Weights of a small image classifier.
Model: 2.4M parameters, 32-pixel images, arch mobilenet_v1, norm batchnorm, activation leaky_relu, depths [3, 4, 5, 3].
Data: trained on single toy objects rendered from many sides on busy backdrops, 50862 training examples.
Rows from block 10, named by matrix and row number. Each number is 500 + 40 x the weight over the matrix's rms, rounded and kept within 0 to 999. All counts start at 0. Numbers have three digits each.
# conv: pointwise conv (model.blocks.10.conv.weight, 384x384x1x1), inputs 96-191
conv.53:526523472446552492483516533491445419456449503497473507548510530474466529461496481549489504482473462443475519506587490505526535525509497468502457536443456551490493390563487465518584498547580533462462391488566553534415562426507473524511510524428455465549505503541479506492459532500522551455
conv.54:452484432545484488454504462519534577483484502477525411466460515496461437527519548474501507502564522514423543477551558567517535483488508504474472545540464581512518525475547536516488505520533581511496510482582463477476486522486516537553476514551534462528393527445472491495548477469487514524
conv.55:491515411443498497453491511472537493457448535484473512465508555510464508529506514489559470534496545516506498531532554446557500471496474456529511537489494488488497527475494507492489490545406508500463475472532526522529501536418443530497473518515486476497487501516520566526534524497467540470
conv.56:438528517494509492497455507461526399537550508473506559520486487522429561561473483437499501490510573552472473516440524516497498440506529546516570485421487539466482477442511533505503489500505508542506430485513557465514485464503457573435511511490407495425500541418483511500515558486481453469
conv.57:633550472457464569539475572480434503480488436501499527400482478627473517535508570488536473497530441459545463541509453524485524558514517495470457507512497500457468538505530461490392462500530455604470487452455529478477418519462500541427468520598439477512487505407504541523515462498529531481
conv.58:542498511510529528470517564515461541465480481527489512448478568544506564489503534450436513531623505473448493507476524514415549543516429539486463546539516520461535487534466471369441487482558462540452497457457466522480523515567519559507526481543452491518501471454428439499557501555458498525
conv.59:365490495500415505496535381575525489522550546503400489499462485458469478478494437472503433551481503514491540509482455486508595488509511479442444512494501528468514510496538521514452491513504498572475481472475418502589550421510484597517504490506541475538512558517520503498640421526510544522
conv.60:555485429467499560465527545479456404466514501447560520507548552501414518568497505539510511485498500541573488557503512492474485547519537512450480530516473517436455523582565502519392476437452450579536487507534511469483478514489523514457401426492466509459553545526523462520509511440558520510
conv.61:508559520431537508485545440527536637530468510535501502462562490476483486529508512522539500433482452543635468482509504523531520468464514529420511515566512492533509502544534440535491467519486512516561503512491465433534496526463542539485451526394560485456456448559516482520491462472528525474
conv.62:429484458464516500479494509462558456534528453509478498545481518601519593528443472462515555544517543561511430439515501499495530495301512524477492537554520543468469511485460483544496504431543515452463575483482532478428491471528505413555495508462504516511486508418503505554495501514477429514
conv.63:487533412495466491512492551438490515417459505506538546532538523526443540396344546522499436548510503458502477512512530472549528493519506481517478531492515442417527572531451512629532470522470522441461516497474551508502586508501466516483439557485533552530506453494504540486489544545534482551
conv.64:453513508480524499482510528504521500517535533456503528529522516538481576450690490459485442481504473523479420504505480476478510501565467590566455519476414525434483496515487469505531498494562476533486473529512484708500553510477460532451496521513464459530637534495478526438485451497473490514
conv.65:519513478511501474513476505469481502444467511472508437491550533467501514488489535507399498544562507449472485540528498509550514470489442503489488497520538520415505510496446488445460531518576536519535506466548486499515530566616462491483439544548495531445507486479411416460518451513485539487
conv.66:473457462534490500505499535468452454494491561471535429459482513559532529474511472495518529541557471583453546481495542476528529576518473475497490540456525505527524563539504478449452512466486522550499476552493546474450491496511581539609450467530584452496471494631502520533501505526479483423
conv.67:526464498511484536502469492424566540541393488491530521584481511426438513416487409405496430480485475512484466552485440554504472425482508515516529497487520464517531496547506530537476564549536504475508491445481457446476510549505500516538507478468561519504440423487484501495472468506482500539
conv.68:496462420473478437499503504470521518459503515524455523486562478515503523489485502487437512518541532470448524449459481488549524482505547477487504490536507547494508509491501454456506420523513498500458461457497491507457501559556529537504505543468478413479504527503517513502518534558524496476
conv.69:386494433468483476477469435491411445556544516526388446555510516552412517480517471501470487497493496532487495519482490394435464522529453496448439473530521607490498433524563506483512391459496524515508412403568465516607555472499467475541438482548444476481479482509494521508533417572457450437
conv.70:491544509477508564490528406532479547520491537506515448515501510473430485501442492471497442442499421441516525471497517506526392446483545542490506523505519458499611470519511485504494421498506576481525492459511504488603504462509475561590472479416484424606490474521518460471449441474490485479
conv.71:509508485557474425493481466589506489556444518499519437586471506491472489457485517522492416469507470452509465446523540500484507493466500491494511530529438503537503479484506479528504514503490546476469517472520486507534506446471490460514502498510462394497533486488544509472453479501466521402
conv.72:475488424470510562487492499539473431539515556439487558446507478455441528476492437471498462482484452527537459454438529517465415472544391508475432527531511536391526493488513466494452411482525492553453462451530486507463469517487517423512514509521469504551550488494484524527468419420524479436
conv.73:504474498450523509501396579529492461524493497447439486436514532487508523510522520460521489468494463527495527510408453465475468431541512465509487507541481454484440511453485499481417487467401489523467482543504492492491537483505517495515504491421447511529423527470498513467520492520508412448
conv.74:466496491492478447518566494480446504530537501520545418486445476522582536494486484439515519506557521462507509475445438492558472490494515553547562475517500515392490490497493466568462526479425527487517488426469479545507499509471437500527507495513484499498497506515462444505500512553497515474
conv.75:480556503424434480477522484469565487469429511508524434551489504508475477495492486512478521472553456421474569538460437528503497446498495527546502521491525487493430476497400465474479455523422552448423543466416557476487457440513594398527504536432550496510471490525495518571494571479458463428
conv.76:521490557491507446480455466429543484558521464492504450490497479447401481516479465511497521468498451506501498490402488484477409480474492537454513502468457506576380463399513460530570520496521532461452498465525569468468512513491470531523547522461608481490456528524525456426516513447510503473
conv.77:507458503511513559490496469490546497445596619471501477488506496520536509473487508538498552506508474486533541481563502565487543518505472512455492502461481525531471452540454560514503569481529538475474437519522453496529454487502534471489435507470510528518514486502501505479542491483507560546
conv.78:502430450500481505429471524432474494525524499526544497450478462490506574562456511480515514485545491459490495522513494537465500532524489427534400570506496503442506553529520511504600495538445507498440472481499536538522537452493449480504460589503506383507536497471521513556425486555524465480
conv.79:566472497468532575487412548461487536544598428498435425424474502485568518567558552485507539501494444442561508482461490517535495424524483490531475453503455522430499444479522526516467440485485461498479494530493559489521419469487485381505530520493483485484427500408492463516510522474502528478
conv.80:517450461495500542504466509534494430463530528504447568484481538490489488499484498520519584555536524489516469487491459445485501522470501476529441524467519485495514407569480528482542517549446508398465493568442548454540528463496444492499484521538549514560505482500531534505476485548515500577
conv.81:544467497492451500598440463501480566488486493423515420495513575479476572519508536520513416609493583467536446568550489510475514542554440443498514495496510518459501542504499420507504544556445478525449519458511549491477579480488496504528535535474475508516543608522515535568513522546472522514
conv.82:503507497503493410483525421584528526589524503501485481446481536453470522518474475472510437490521509487476496469539462473499484507492524463559515503546469485527510546500554501504489440500524498523488461495500435490532504518484452510502545503532458540522452503461501528477504460484508464383
conv.83:635487504513478488437402574504595487503572524516514483514476500512517542522474547422502492427510461437492470486484494512496466446507488460449493531522489475522523498444532518516491534507466495481502463537477663461499535557487474521478516573472495511397517542444493492464444510536508464460
conv.84:554602607479544525486470500523498559546450480526492494473496493499466530581496474477497557442497545518533468513499510402500513463439441531450529493430506446519534400482522522470504460500534573473477523557578486464567500496520527522554530459494459522578482490434551478502479454557523498535
conv.85:511495487493603544531428501348462457492442456505559530452498527470571515484505485533493497454491496542579449462572440551507537520523613549452537379531508532470451435487440437519491473500614543496515472378521468462460511439482446455504552517483512493423519518437480483490516532479470432448
conv.86:477486401490518415491517458537532580497538507445470383536461484518533540567314541446501491503509433578496545445438494476501445516578495443435556455458534489463479450511509447550478463475508445510458451510487473464489483451500552415511480528480519538508450526501519518559567531426474525538
conv.87:462489421478552465471414501482523515505504437500455506558486595482471576462557523494493463408522549512512466475462432492522415397582421544483482501493461465482420430480522447578530487518474440517425490400539444518498515553499496502452463532551510490550550525408530470502560548505486498497
conv.88:452502532443501555466470537405529523490514510456485467478535513514522520465482484511482568503481479430463503556497539421471527521547421449444467534466543539545543559503484517399498482511533397569537564500490560442475509507543564490480528523490475512536490490485506529501525541526535500540
conv.89:424413455505489487460523494507596514524499510512537447469503527482385580490557461446484491490570463471510368491474488501429493462575455529454465523533475459468452460508532475509508497522486514477485485489486526487494537410466430498584498537444524461514591519525474454504481520455539449495
conv.90:534525527506482514565534537474501513427539588472484547588435490495552483496495365504512537437491521532486495491551539486554534529495566505535456558528427562503480433473494467518512490504441548497442584471536508490523538505501523411484438523458425471469504464494521513461517432502521391525
conv.91:545434413484491513519477478519480480488539505535547515510482533508471531542508504498540427529505523463496501607482509478553582478507542484553491547510493477472496530464514505482550523532463563450456502461503530511529490527352438491541451582483516532501486483488334600549529469525440510485
conv.92:480489516521487462362481511521476521514536515501485425513515484508492503488456522524509486476491469514475492466517482456504481502479472549539477556511436568502485499485540533472472495525519530498494508498543556448547507456486485511438497539499541428500421489528486508420524495508447570508
conv.93:499470514587508502445505393499559487525469459486476493521520451527432501508505420497508482452542554441544492523490471429495511468505449507473467471511455474476518477488548490466484475394526519490495466484446508480428574519509480499498565481509467514508473520455487482460500478501502443357
conv.94:489497499493506493470491529450458535512474462500579450425473546485567515495489501464504465483475511532527452431480512417530482475461476504451437486549472474493538415443463501393488505527462500486459524433467516363423508469486497408492512493494540475517490477466505487518525517556500434473
conv.95:469416448482465532554456538518496439501470525421530563501448453512444519469450521498493488578520538521463460503474504541514557472506460523585470517449484435519511500546521477483553569487479528460421506510509437517495456480517501465559475491510586505466490457520497520475548483493471479593
conv.96:524485536493493514471531445502502449544545414489511450519452528543470482483473512482518512457516526555462470477462512509474457447422467503538470485468504509435523417433471471430413470464508501545481466522501452365492508430493554455545503502424525506507515501509528518507468514467508467519
conv.97:523449492431470558558536515464551463524566486428528443523527508507432541499477469507461487508478475481487523516486455450465482523543509596411498509515461550432559495502523497509487523493603469483496507511454492455486500547522497498573518474500539591509472524547427453485523464491538521574
conv.98:485489509439437542510490561429519522524512456532481614509509507554448504459452463518497476451497491482467558477482575599498511497546501482478485515583491609519567444453529526529579456525560545494528517457521542487595505541484480515490588562481431548426466536447480514494487531480504508519
conv.99:478456474433533544491497514438503526440434474464529476427496490539502531436529442477480459487514505504530489530483462519475490511526495490463421554510521466427466532477470491540400476464507396501469478510445449501423541483504489471510558470457520495465498495467528512501491427475501463533
conv.100:499475441404416424490505451484512479464528439517524512544483539543491528477510463503491501551468477485466525470436474550505520456532452423506472493523552444475499378578471523474515555498473495511498447470459494512535528469534417462571576552486551467489502531503491513505490439546495510501
conv.101:450409515462440498483477568502535598492442492459480527522527438414589521486513565401477446493478569438532488504504462459501503444506513455478466541527506524543557437541512539487540506549549567487463471492537407517517548458492492464511507501503451484497520548439522500526410484513517538503
conv.102:514458450496502556528512451479475498494494463462485492475513542458511422551508483471515480513495515541513504492433541479504515532548530479485541495469499515446486464507481467503500472510537515504430572498499485467480564534508490521542576526442516493539503532486496517477543544520495479481
conv.103:508464473461506428503547431470530508503471504498480473500511506438552509488505461510496495529494484543425520506532465446438487621489490456494461453563537480502560461515497483508546484517470540525457474556478563336560524485494490421547450513480540568512483444473503522513532501524510438441
conv.104:526564471483503498506465560465527492506546515516464484570534407440540490515534558512522517467530552528472506465496568429480511523492491532494514519533487536514589453522453519529414462516549550452478490482561514515560592553516494528526415425500530490553474539433509504568488451471536487507
conv.105:469474515542566403454472507447493501510493473495505571561464448522506491500516530494430483466484590540464489528466512414562473504537488512502545466468465486435563469451459556517479487530503466557478538531457476549539516452498472490524495472531537508552437503506499423483456463496512453548
conv.106:497560495459479480450466432490439468544469502515557509556525527474474511507547504492484496504476517504509452485418445498581471498527533484415501449476511486479524447499471462533536480517495492482469490478465440500528498482519513561506498548465479471561461484431522506488512496437531477454
conv.107:515535502429481581425466527478532511517532431490443523478590525496498540485458574507504459522489435462513557554518529527476452436531530457469509493476495478474532413512499501530455432497507489478466473483378530445494499463486477476546570542436552515460521559482483548507467500542492550478
conv.108:535466450493522526478458475488486507469531515513494469504553502508509536520518499503367487515459485492491500476509518502558521503497562527475522534458480480507529555507544503466507513572567495461435493422522523514509465521392431542533477574488479493440505472512579511499513515562560505476
conv.109:495474499490547483553489519467421509485528512512467531470558527485499538475515482500470492538512500487508479532469494473499497511518440498546508517525517510445475473502525508468533499487472526564515450491522503522510510512518464495499499531527467482511497474466461490513436489529552420500
conv.110:544536519516488517541495537426475494442484423488623571514435522515533328570528487491497504464498538564491535481487601496509492569608518459478552520481486425576531417520553483516500515559449407475536549510536486509567466523497504549475465473535530543494433409500542523534549527536504510555
conv.111:459534491538474488453497502455513475489448431498476473485504469526485356462532476468498519474498516490520524399497532522473469519593550487468478510480525551480497461459463502566538477476521498457478484449471526495426484476538493538478533541504515487472458497545529460479462487481533483453
conv.112:478546498488588397525473501543455443520536504487470475490494575537495507502541547543490450465462549455494530488405542382535449525523465463512494514564523454511519443440542484487527446480418538603430520459537522526547561521486474547492522484529402507537427533545529499530440518550513468421
conv.113:508521478537574405549520461593435500532473504502456455468489497521437532521505500547515516540541541565580488490493448449459467547522544513507500535489525516430529508482485488494448509420441528557430488404480401511543512483510520503518562490565435515540501521509524519494460488534492457387
conv.114:463427507465498446473442508538563528535510531490571465438481529424482551495519582520536524504438484415428465437499419466475470519532446463510465450506525501488535370524475490475496493471493423574502506417557519467397523485490480402517451474431511435511499517496492513532436503522510511504
conv.115:568533461551496542525579560469472468522557506467469521526541535570487563515536566449435538530444472522535461471438494541469469449460520461519505545555456468454386484533601470532470452451434550503477510433532432456474489500503520544496451522538416557441547468511497525508451545482453475487
conv.116:552477475580548427534497537423476505532485432513488555464493493492496530476537407521478470505543493537528445470577454527503460467535499435455518458417482445473480507469463388543515516486430510504490542471529478493506473440475491548529456481511514446575462460487487486529469490501466506475
conv.117:527497514451499474497476493489572530501494524516601427580488462494499524466531486545509525503521549515409435523542458489553421465456492435462506483474525566512556460544544513511467472478472479534550542526485496464533488519505542554508489496470443491463531516469506481529515492537474534536
conv.118:446506493482507506533464470464589570436536447537562493591483518536590521542526403400539492553453491505554571500553484510518503443521491511484530566430499504446501523518498541463444553577418506530546453517482525491486475461487556434501495566511520492496498490458512519468517543548515398551
conv.119:541470519445502493468465504539534390570563461481528427462452525478475540489541498468500548461521527579511517495425462427577458465526503454425503440442462531503515502458556550501469424501491520508505436536472529492544462549490450583550486505481441495521461548494479472491514501503511454379
conv.120:438443491516513505487463463402468514509556427519468564532504542567482510551493496562506502478505505471573483508495490574511487454516520524508517478398484486468404431504501458497552554471548528412481407490528440479528574505427558484461497564456544432483493526495544517534515579462479555531
conv.121:483470480478485514468449519526509501577482495299519461494446518445546533477426481456533481512481456492401435481517485481516523499538492468428522461471394471503546497536467412519497492528525490467430503412541491505445504520496450520504496535517506496473505470513498519390499454540460483459
conv.122:437448479487492489533451437458500530581456480498497500469473503453513534490478528468513525471531532438489471512464503485483511450504459564549481513496500499394527484472436510461550680565452503492454441511465498520494442413539488510534459544491623523554490480438458527453539536531539509573
conv.123:511476474502470487474486493500510505487542511494508498496541505457477527532505469504337492505480516433460478522491505501498500504515516549513494531507500516453489519464506506435496532515493538511501477465481531509507474479457477489486474544538522528480506503526413528494503500527401490508
conv.124:543534471508481408483533514455497489484514463482511505476445535507412539473501501505480474515599456531500452483368502544453494500519494505545488560541492503356412520503536455416462609518445485515460447460469474504427502450528536554536434547453530538512553533445467450498439564509518460560
conv.125:487533441488468485535489468476469476447493552451446508524512489555501544505529502502451508545523476490495490542472517494522497494522487511507485454509505552447532538505513463459538447541534517447494465465491515498490458537562426556505486547533506581495497493500392444475547501573505518490
conv.126:526513501561540484457473516558491545544503551501454577472456431512495531508513479490510466441434524529506499426521511478480447508494525535487512468512429502496426478475527461474505471493496513478489457525477471511529490527466481531494508453588399480515453451484505506403522501516486496453
conv.127:488523491486468474469492438466473423513486523497562519462536499556465506512474522603478535564503523521529463501464446492467514519490396451501469475527440600471471523416567521448498505515543488511557474533491536478520445587475541425579561512507472429515522570483494534561470490511529544468
conv.128:477505478437428507482481485438467536442447477392451502494519526515516501531452447423446469518459506461521471503494502543457537461524501449545597529424508487518542504478442466494448550484605497463491563452479476502557573459496472470503501534491485500521531447473535501515466533520492462501
conv.129:495493496488486470519508548483490488532520464469552560483498487494465420500436558505509523516491489501527517551484455429501479506549484483476556548507524490474450445505558445435465488500550445523465452496467519485499487531493525543520557531509483493450528499398474503480523423526484473471
conv.130:491500425519525432491469535512442525544449471473462461498539481507465518492505552573529426474553502560519520513502522443499509548524463452501507527504465415493437480524510513446551514453478497511502477491459466539477478504503477500518480475539472442514431558485504492489409497493515522516
conv.131:463469468507501466474383512466521535495545514486497533433497562541538548591510552452491456506557576493524453491416512468513505485492508501445543495441479434483475528398510522481415504538509557508519457525491482428495534529506500556431522519487463462489525581398488506502553560506467475530
conv.132:489521490494501498480518471451525504440452520484532535468508501502527524512463529457474414533526506500455481504449484494534518521494520486455479542499470416416470552515487476470541459505512487503590514464453483525482549483527429540506520581529494520426567530530527494488505455583513503475
conv.133:484424471470458443480473531552575500488529501493430466523578487556510507527433557460499515466474510421474587516592550584482493561520540501487431468495533514537482472543533404517515506533539458572432547438571524480518472425450475520510441508464427443518439585480479510506471456447458479489
conv.134:554468429472503455485467518430471552494497546541497515512503520476458525495494496506524448511503518522500480446541513484511529547492574516463476511483524537447559513499482479517498522511498532483506499455509518565512483549516516558504446548475484476500509472524541401554488493552583537518
conv.135:548500445506515471558521485486438449479507470451441490528548494526462527472561528530540491502512536539500547506473474520512446498528538489546502478478493431519470426418457476481542506567460468456509502554400459503539469498491555472536518512470538495513513561521477582518435502511550485483
conv.136:511510507537485595470521427538484420471512540499455406493524396524495520416450512580488459534479463404521483488510523470439487531496465476544515492456548500594553476552466492513497493526488398482485460386502361543442576514516489546522492449522538503582507436530476506481513504491483468436
conv.137:491465418538641471474408529449563526522510495483446448422485530480573499509522476472495579518463544473488505482475418433406477512524423455470392436483525490533431475458527498474484507468461442515401500502522525482457547412488481562544529506543503492530532500410539499511534501491500439465
conv.138:496447486514489501542474526524514523522511546433520522498478535555505545453506521503503470531504474513486423474521486516469521485536454596557512494515298482481565496476482401494504491517514481530450486454517512499477550487468433507466497535468548484513521518479473538334450486546464475517
conv.139:518450415483489470531506512484497513494498539530506492507506514506506517543484493490328500495567508483471505512470519518544527491518484504584514551499534501456519529466510491460518500555496501508446502437486544509503453509493473513559479539492481486473477495485324548502504509550310481508
conv.140:540518424538493496501492511525465503472523516524460501454433486476491511492494465474539482473592521502525468465526455485525542508476508509566488523568436452576512511483505481516515459575473524442469490488483530496479444447476502530546492504472507428492516550457563579529483487527586436503
conv.141:516471483484490506520471482547486535473494552451459496395425507506560527481500514501503485544508463474486511444501476510402500553519420508500584507528385427500498512466466473487542514532459498492434517447485477490462471501445488473485542537467501477493510476542519557396473493561453474513
conv.142:453496446435474512509459463489479508450458511466466540467496487453513508505504520519500463560522487525556474494441492552561512511493483496524474539503525491415445551486460499506519447506490489470461544391586577449488491453480384508505498576480489528496543522444493509508491512565503487505
conv.143:448460416440439483496444533516509509484474434452521499562536476422508534563527520427485447499482453426486489489467531527501504458543473446487500541480494467527559501542446509502466481524540488440498424445457542532480563479506438464501472573512499583511516466515494479499479482507506469509
conv.144:482459418531495511508424514423501510537507472487488436405544545490537511543530439419508549464543467544557549482469509544553485418566473459438467498540460486570469469519536434425438482525439444423498440518489525457488446448495576476461489535525530512497474514496539511525569490494533466438
conv.145:573515484464571543518458530519492552508499523494510482465483491436584528408594534529510451484516488498483510530537503446464543576501506503510479525524471470499534487536452461494604512542463549530467540413510536468579460519517418553501516507485495486542397509602484488474558506580518485560
conv.146:533491488501546462485454473484509507515450551511380376499545444459487507479496571513517427507455496480465531520549488463466491479524481469545526456400529482547576472531472509545504507493496530414530540499480477487503480480459474513511488461487484403519512547487532489522429464543497511443
conv.147:453460518546490525509518485415567519512573510537502472571462457503472688480569494512499499472510509539494603417479491508429449476596507453505490491499500520475454462494515504479498535497530475531449474529450453523514523420487460559515497505438559567496422554515510473549539532494518407485
conv.148:560515514490493531509515474488467563443456553508533523470545514525452549540504497530517397454486397441514436500493397379527478509395453554493505477527490504538408489522482507497528478515493528504466502537605471521556543491511464513534512462543584476536472501553505465527521524523488548516
conv.149:486535574459483490528493506494462521534498434503495462465477526493503508431415448467549560436504497555447481547458508487471426569544475461442451529425465534387515418434501509461546455481417564444499574478420515499550430504507588486496477431497523489536488499497517545517458443535507426485
conv.150:535501489499481481449444488559481478479521441455599499468485516445446501472483546463519477541507423501495452482484454448519395520524469488510595488484531467434499499581562490507512474510454506556444541475470489435478486576502455555541502505477461520488514464636481511520478433512503584526
conv.151:486489524548526428482497494518549452525505426506413458458506391454489518542553509462513561482505553494475423522524443491525503473413441526484519490481533471527529486488513499498475534542438531433472454522476483594541484515504531447510522495550502492470576490487509486526496512489509505522
conv.152:517507481556460558514503521491485558484494565499506481471476543541499319549409426501524459461512471534440500491532614487497504453588503499544549521497494443540565530539485550545507522506502505542533582528524489294589504543511538436490451487498521487524476488508476530516558460515523557538
conv.153:509471530517508526510457510542543511495553514516523533518524481430455699577500494548521522532473511469473486548466436459511533512246554518420519495546454559519507538465502475513544502500558549438638436558576441493499423552500535476425544492504508518438492507535517493485494540550492508522
conv.154:480477470523588500507476533497464475530432513413546528443509535504539516443507495534466551513527435520485513478523492504455497509510467466468456525502532495416417483435385453473564459490483450456468470505515556521395484426500515416546521493410539417501525442566476433531472460548482550525
conv.155:482562467457541482496524511496430476510532536499499645504504445510425516497512443495450479425475462535503489454468505497471440523509480542428440470488507511343501536554514472526540470521507475598464500484483422497529433462531471578500447519475522480527483490386476420518537523489507450506
conv.156:512427414481487434480456516450515490473475506552565450474495524485471509448484509533522534524508543500496437392469504443472519490528493421495481512508495538460536476454492505492505503454573531486531465512491540523497545493552497487478445547525495483514543471513573362480460527502607503465
conv.157:468568491512506440481480530561452474497479389503496497473502523550497464533478461511517549499486459458548523518556473406482465574497480439491458469537558463443467484470580430549495500443526452514456487521575560471472507492525487459489572531560427467492484502483465468501427434518480482464
conv.158:479470504511477474491442473512499544573447543478536469504491528449496530488525582515499459423498510491468508473519493547472485506506465511545543577582496493502490431490476541457489457526523539528511593500494476504552521462511500535495511535524431514516469515363517526503410467548484509429
conv.159:470636488517552520514416476518506521500472484527512490489450515463503246538532503509504438461536566514553558464482545444478487502642514508543549534470513471571561562522495532497463509496519432492487485485531446592561499514505420497442444459542495523509522455505502521518515509494513528544
conv.160:531487466424509468486501499535446476529466452485521483404494527457479521527495495504509418510501508458469467540491506491547446472473508473509406560421545501504490545494489506455529495477477477457487552536468480495407519499513450576521551534467437532528512495559483467462455545478455468478
conv.161:543442497499472559488497516482444479439538466443435477479499472564540487523380555573505478542518481511541597483533501568466551543494507526488480524561482525458540470509535457507551498530504484487491494529543453459501487433491511476541529474565431396577524537564510522507496495469518523493
conv.162:500512533549621527510503547503395415385374526494503507456527588552553476492499490586469491454514433479499473510507535551525529554510498501484475473447493518490456561503462454460551472495521461565511548470505458466447527497518550389516505537463460512536452465510495473521482568531511474577
conv.163:535485419485459522457495491417481505404500556560442480517485497485540520482444464504442483523572499502499535428500485458529483492503493462456483520557511579478491551456481544468491466528502499489510523534506509546517503510542542536493427584541451433523528443516567430490482497562547531453
conv.164:516489496490499456488374497504540496515570483538525484449465467509488527493541559469522521478524499473561478506511423465541444397447492493533459501584475476497434516480579495526445478478502478506479468494463597434476464514512455515443550495552443502487502525386506525526471497453481475431
conv.165:546496519510501443490467406499447564531482554538488464537542511469519523564525502392494564581431459511656475482532501548498486503485500473483558592526476446478553540578559515427440449490439524461495487518526488481521557458483546495533457520542418490496479437505480500505413475502484552494
conv.166:494527456484442564466523565456472421471479523484491555469517442490528527456532470482492597569459444477444514516514539518450531496540482419455466544512577511488547530524488516542503427483508459520478540514498507487494489454474458510496525484492489546451457473498493506599487504512469513484
conv.167:463525438541521482509514501511441491485514535513504520504420488478516508523484518475537488551555519464475488535472536489527514515512541500574505554561472493476526530492485479515537478516429517509474515443512519529488532516435514495554474539533486473511495507491478517478477508514513506509
conv.168:475521465567539469544526527433466470499424487420498473540511532489503470483513419532494488554459428578507443465449511498460458506507479459504458517482496481416454551498590489441518546441469462461519400556522477497434535484518476476476499475491520484531489524545513485469458502509501517473
conv.169:508494478525480533466484491460527528486487493533512488513488540533504564370521561464490484442476503484491400493458438557498507414410468481524470467509505528417478486481554497490504532525552530574488448512496520396470500472540500529524511560589546529493563556434497474506516524586467419518
conv.170:496465397508495495553497476482474494505522525523502512476471507473467524543494491481422458522568522497452493540504504502522535477485464536503518548557509519516515537489492497472508472527537540500467462434498527504466493534523418488552481544511442514474493502491387586532490489526479515489
conv.171:520429451540472507507473598480494438514485411485540431465548602526492535497506519474519477476492510541500480482422444410469461483504562536472539508460491397485557387485523525517482504491466505507491464519473481417510477451479475484513552472508596481485524521498480496496524478498476405548
conv.172:525497554452552490461495461462414496496455437418451511478439487543539507487519462545533488484443453548470566563460481446516455498500536480530451483464477542472458454448486496495478565393522441509522466480533468520518509434497565422533539473472497523473495517507477473457509527445502503457
conv.173:465413515442469553588490549486509509467470565490540533476448517483471455559493414533521468544540480484541467520522500395531485534478486504556503531473549558471432490463505493609494428396530469503505510488514465480497541443453478472493461477508477472486503554463504538512453630527473428486
conv.174:465463523497471431497469447464526480607489523477452548468526558500468524513504453490494436515546531499525464476406512516544515491506464543453498451513476518522498477442537530521475471455492497494509522447493453549553466498514475512469460541520491440516559525488473463477482482543515502549
conv.175:456496508542512446450505470542484450532518541460451518463480494504481543529504575521471477564456481461468492465469484410511440464506451534462484530497503497491526556505524509476399425487504503629532456488609488493442603532500509507537444452478443483668473520589495506478527495475503523478
conv.176:530528485505466529523480492521492489533438461505530514517532496473502411365669520551521471457492444462442524504476506544526491458377398527511539542467498465514509532479527492560491518509501473528496505419524515319527500548495503541495494524476529502531127477502493526485503487504472524515
conv.177:461465497479496556452459433469507468533573522480523457443474621547410551454493495474502440538497499470491481535453519492493425404543535499416443456466461433501466518466495509572465460485536446426504514440492447464490438446453509588508491502511540503463520493487514524522463516515568538526
conv.178:448522531469573451459574476494565481474560486397469524493461599524429444506509454429489501454504450555525449491503526502488446466499517436492493467446459505444487517454637505520490520370351424495540481501496460444510452525536491470452415471509534481453514586499549497518516502491488442478
conv.179:465430510497540478509477536521542445521539491470529486554505523512522507530443520530495523475467517540529480461518520492490474507530511518478470507536490465466465446462479526512490472476518477525524508440484572459474483434493534479496521515510472475508636494558515524466505508453512463529
conv.180:533429526497539506533476484520548474509493500525490505546526591533433549554459603565497488495490496416476435471569475483474550541366483511471557434462519568562535481487394478492516468551495543465446503486550436432427523485480503471495544537460521491538488503522490530463490514522528568527
conv.181:453424458559507392465468479517486396494503499476448467510451561572437551528492472514524499515495478547514435432398522440503426472536516463458525452454498479430544494366534495468491481475576549490464432523508449533466510540474510455473493516531443534464516503486496479446474468531528492405
conv.182:459432506552511494473402492508532499607528433485497457445489420484417523472526528527495448473444551447511470517460461530493519477482515548469491420575491447439538423487513500453497667530547525499455476512483522489506461411520529444567471562521539394481529546504525488472488528519483540606
conv.183:508492520462523485510389508480545510525558443468425571448489416460524533534508339476518448503495610508579500445450554510556483406555537476476509496456419425486474494464485475560442489491544478407448508453499486530473464389494467435512541547499463503486485531423490533492509487463490463464
conv.184:545467423500508526489438513473505519467487541532483522514466502478476525523496514482580487543546539494504495362497519480499520505490549476473490550472509500492515541513512506495515502539518505474461488485520500520515471516537492481438472565482532466485482504511581291482523525590605484530
conv.185:456491462547505484464490509517518471508475485477361557487513517429514542507503536543481501474505575422464502477462515507491453420540489460460537440527524507528457431458458474553498429525495517524424429466513492522513566451501504421485530502505504450566534512525500506522425500494537533472
conv.186:481446472458474443495582517493487547453507493497484582576468534565444545526440501502506482583505442482449542498502508530477494475574465443500475449471515495480482441520484453486517490491526533521498486471499408416505484542476517528493419572506474499503449514439489508525540470511473479499
conv.187:533468467553527471486493558497526395490510495561551498527536503538546618461501470466496487403492585519496450484516454476575520489238501469526501543475489550496507476520473499387456504572479537486486548497512471475519516515509531444478416504481500520492474530464509487536539478510460532488
conv.188:497459469495478480474462478512525489474462565498504503463476497540483527474480525448500461511604489470491492508499486452482541491495432492511467543611496474479527520496507518427516525547518496503490470433485534486476499556589502585465510499510456463494473493490461475480501514530496531516